From a checkpoint of a small multi-label audio tagger.
Model: 7.92M parameters, activation gelu, num experts 16, widths [48, 96, 192].
Data: trained on babble in 24 made-up languages, each with its own sounds, syllables and stress or tones, from a formant synthesiser, 39062 training examples, 43.3 epochs.
Rows from block 12, named by matrix and row number. Rows with one number belong to one neuron. Each number is 128 + 24 x the weight over the matrix's rms, rounded and kept within 0 to 255. All counts start at 0.
# fc1: MLP up (model.blocks.12.mlp.fc1.weight, 768x192), inputs 96-191
# fc2: MLP down (model.blocks.12.mlp.fc2.weight, 192x768, transposed), outputs 96-191
fc1.473 [122 110 142 170 143 101 148 129 152 114 111  72 106 122 128 131 118 129 104 112 121 155 155 120 164 117 141 152 133 121 113 149  81 133 178  82 128 138 130 114 136 110 116 125 134 149 117 142 159 123 125 129 108 122 137 112 117 123 205 140 119 153 135 119 110 156 124 115 114 197 163 172 104 118 124 150  91 130 104 141 112 149 109 131 114 168 123 155 132 125 157 154 157 132 153 108]
fc2.473 [156 108 168 158 114 133  99 128 141  94 173 190 141 184 141 158  96 149 129 109 125  92 156 157 152 108 125 185 123 106 106 114 108 107 177 172 154 140 141 119 116 120 126  99 142 175 135 160 108 122 110 132 128 109 175 140  88  99 136 137  71 142 143 146 155 169 143 147 114 167 103 133 138 156 131 109 146 131 167 187 188 140 194 182 154 104  89 135  97 120 132 119  76 178 128 129]
fc1.474 [138 172  98 114  91 113 123 123 174 175 162 153 127 120 114 192 154 122 144 110 119 125 152 120 109 135 152 130  95 109 121 101 124 140 129 125 104 116 109 117 123 118 114 148 122 155 110 126 160 138 104 126 138 116 136 144 160  73 137 120 171 132 136 161 126 148 113 124 145 120 120 120 153 152  94  97 137 130 167 153 126 119 155 107 128 109 122  81 131 127 132 185 109  96 133 117]
fc2.474 [113 130 141 147 145 110 140 131 122 155 121 148 139 103 111 185 100 121 142 115  82 153  84 128 150 103 116 161 149 107 122 128 133 162 115 133 144 120 132 163 119 130 130 137 120 151 145 108 121 117 154 112 119 132 109 142 118 143 122 136 141 153 120 129 138 136 123 138 125 133 159 127 112 146 136 126 132  97 145 119 125 141 108 147 148 134 135 120  99 118 127 163 119 144  78 142]
fc1.475 [140 125 135 167 133 147  97 125  76  77 167 130 133  69 127 103  62 132 151 122 148 128  94 144 149 115  82 130 105 179 130  81 102 125  99 168 120 167 120 183 149 179 150 137 141 133 157 164 102 137 155 123 127 104 172 129 129 111 202 142 147 145 152 141 124  74 136 143 153 141  93 190 111 131  94 200 105 115 136 150 148 136 151 126 120 109 143  80 121 102 145  86 108 117 118 187]
fc2.475 [ 83 169 120 138 253  86 144 146 154 123 147 160 124 165 110 163 138 168  98 154  96 141 117 113 155  74  84 189 142 106 106 190 110 146 161 180 152 194 147 151 126 176  66 138  73 166 127 100 166 109 120 159 136 138 126 134  99 159 185 129 128 132 123  91  77  58 124 109 110 124 121  68 162 116 146 143 183 139 172 114 123 164  33 130  36 152 155 140  99 103 160 161 206 200 139 179]
fc1.476 [ 85 128  90 113 123 134 149 140 115 115 131 171 118 160 105 113  83 118 103 170 170 113 101 110 144 106 149 122 154 122 117 156 137 139 130 120 105 146  90 148  93 115 115 170 118  84 152 111 112  78 132 156  96 139 111 152 194 107 113 139 118 165 158  87 120 149 176 120 153 136 125 131  96 116 131 143 111  95 137 157  77 119 150 128 111 168 134 137  85  92 142  99 119 111 113 147]
fc2.476 [113 149 135 129 116 131 114 134 113 137 118  74 136 118 128  98 111 119 161  96 134 151 123 110 159 136 127 121 127 148  98 147 139 112 136 134 198 137 158 127 145  49 147 150 131 127 159  98  84 144 154 136 127  92 147 176 101 161 142  90 141  88 167 143 125  74 138 143  74 131 141 143 138 102 124 131 137 127 117 120  75 123  82  91 116  96 144 115 146  90 149 127  98 147 146  89]
fc1.477 [117 122 147 124 128 156 131 147 129 139 164 123 129 115 156 108 139 120 118  94 104 118 116 127 125 168 176 152 143 126 154  59 146 141 109 180 118 111 149 140 130 133 151 162 123  97 136 132 158 105 141 136 126 141 124 118 114 173 165 119 128 150 101 111 136 121 119 101 118 129 183 130 117 149 142 145 151 152 156 116 115 152 105  94 147 175 140  86 115 145  98 164 120 124 127 112]
fc2.477 [ 92 125 157 135 112 153 112 137 116 103 139 118 113  98  84 106 135 123 163 153 129 138 148 110 151 145 132 140 130 144 124 110 113 137 120  98 102 119 112 112 130 145 137 101 109 103 139 116 116 143 112 109 155 153 129 114 113 104 140 138 131 158 121 160 101 130 111 168 198 127  93 110 133 132 140 167  75 101 101 107 133  94  96 139 123  83 132  95 136 122 115 141  76  82 141 107]
fc1.478 [130 120 119 162 134 139 126 168 146 124 117 125 132 140 157 119 156 140 138 141 128 128 120 147 115 103 100 153 113 131 148 128 117  97 110  95 135 124 108 127 109 124 151 134 117 127 106 143 144 126 136  86 157  88 180 106 127 135 147 153 130 120 117 167 115 106 100 144 147 108 111 126 101 142  81 150 120 132 124 134 136 190  83  90 136 117 105 143 119 149 139 133 160 130 153 125]
fc2.478 [147 123 121 147 135 124 155 129 121 128 107 154  96 115  99 127 163  89 136 120 101 153 117 134 115 160 134 128 130 142 120 143 125 125 129 105 141 165 143 141 144 151 120 118 109 120 124 116 139 137 125 159 134 152 142 139 114 125 141  88 128 105  94 141 156 113 118 154 135 134 138 142 104 141 115 109 143 124 160 103 161  99 160  84 127 120 127 126 149 158 114 118 121 117 123 139]
fc1.479 [142 102 121 116 166  99 123 123 128 153 133 137 162  89  93 136 121 122 103  92 141 140 121 199 143 110 158 124 123  97 107 115 145  99 109  94 106 119 113  95 130 134 101 133 145 131 147  96 132 140 175 154 133 113 107 124 160 132 132 128 153 116 147 141 149 112 110 154 147 148 119 137 101 168 135 143 129  90 159 128 149 142 135 160  82 129 158 114 160  91 110 135 141 112 142 114]
fc2.479 [147  82  89 120 143 123 159 129 160 131 157 149 104 142 120 107 117 133 110 135 137 114 156 122 126 127  99 146 128 120 105 132 149 136 127 137 133 114 104  93 109 114 148 123 147 129 120 145 113 118 144 117 129 148 116 104 141 181 118 161 101 125 106  89 139 138 122  82 135 128 117 123  82  98 141 134 117 153 119 116 121 142 106 132 173 153 149 140 135 145 114 139  93 100 118 119]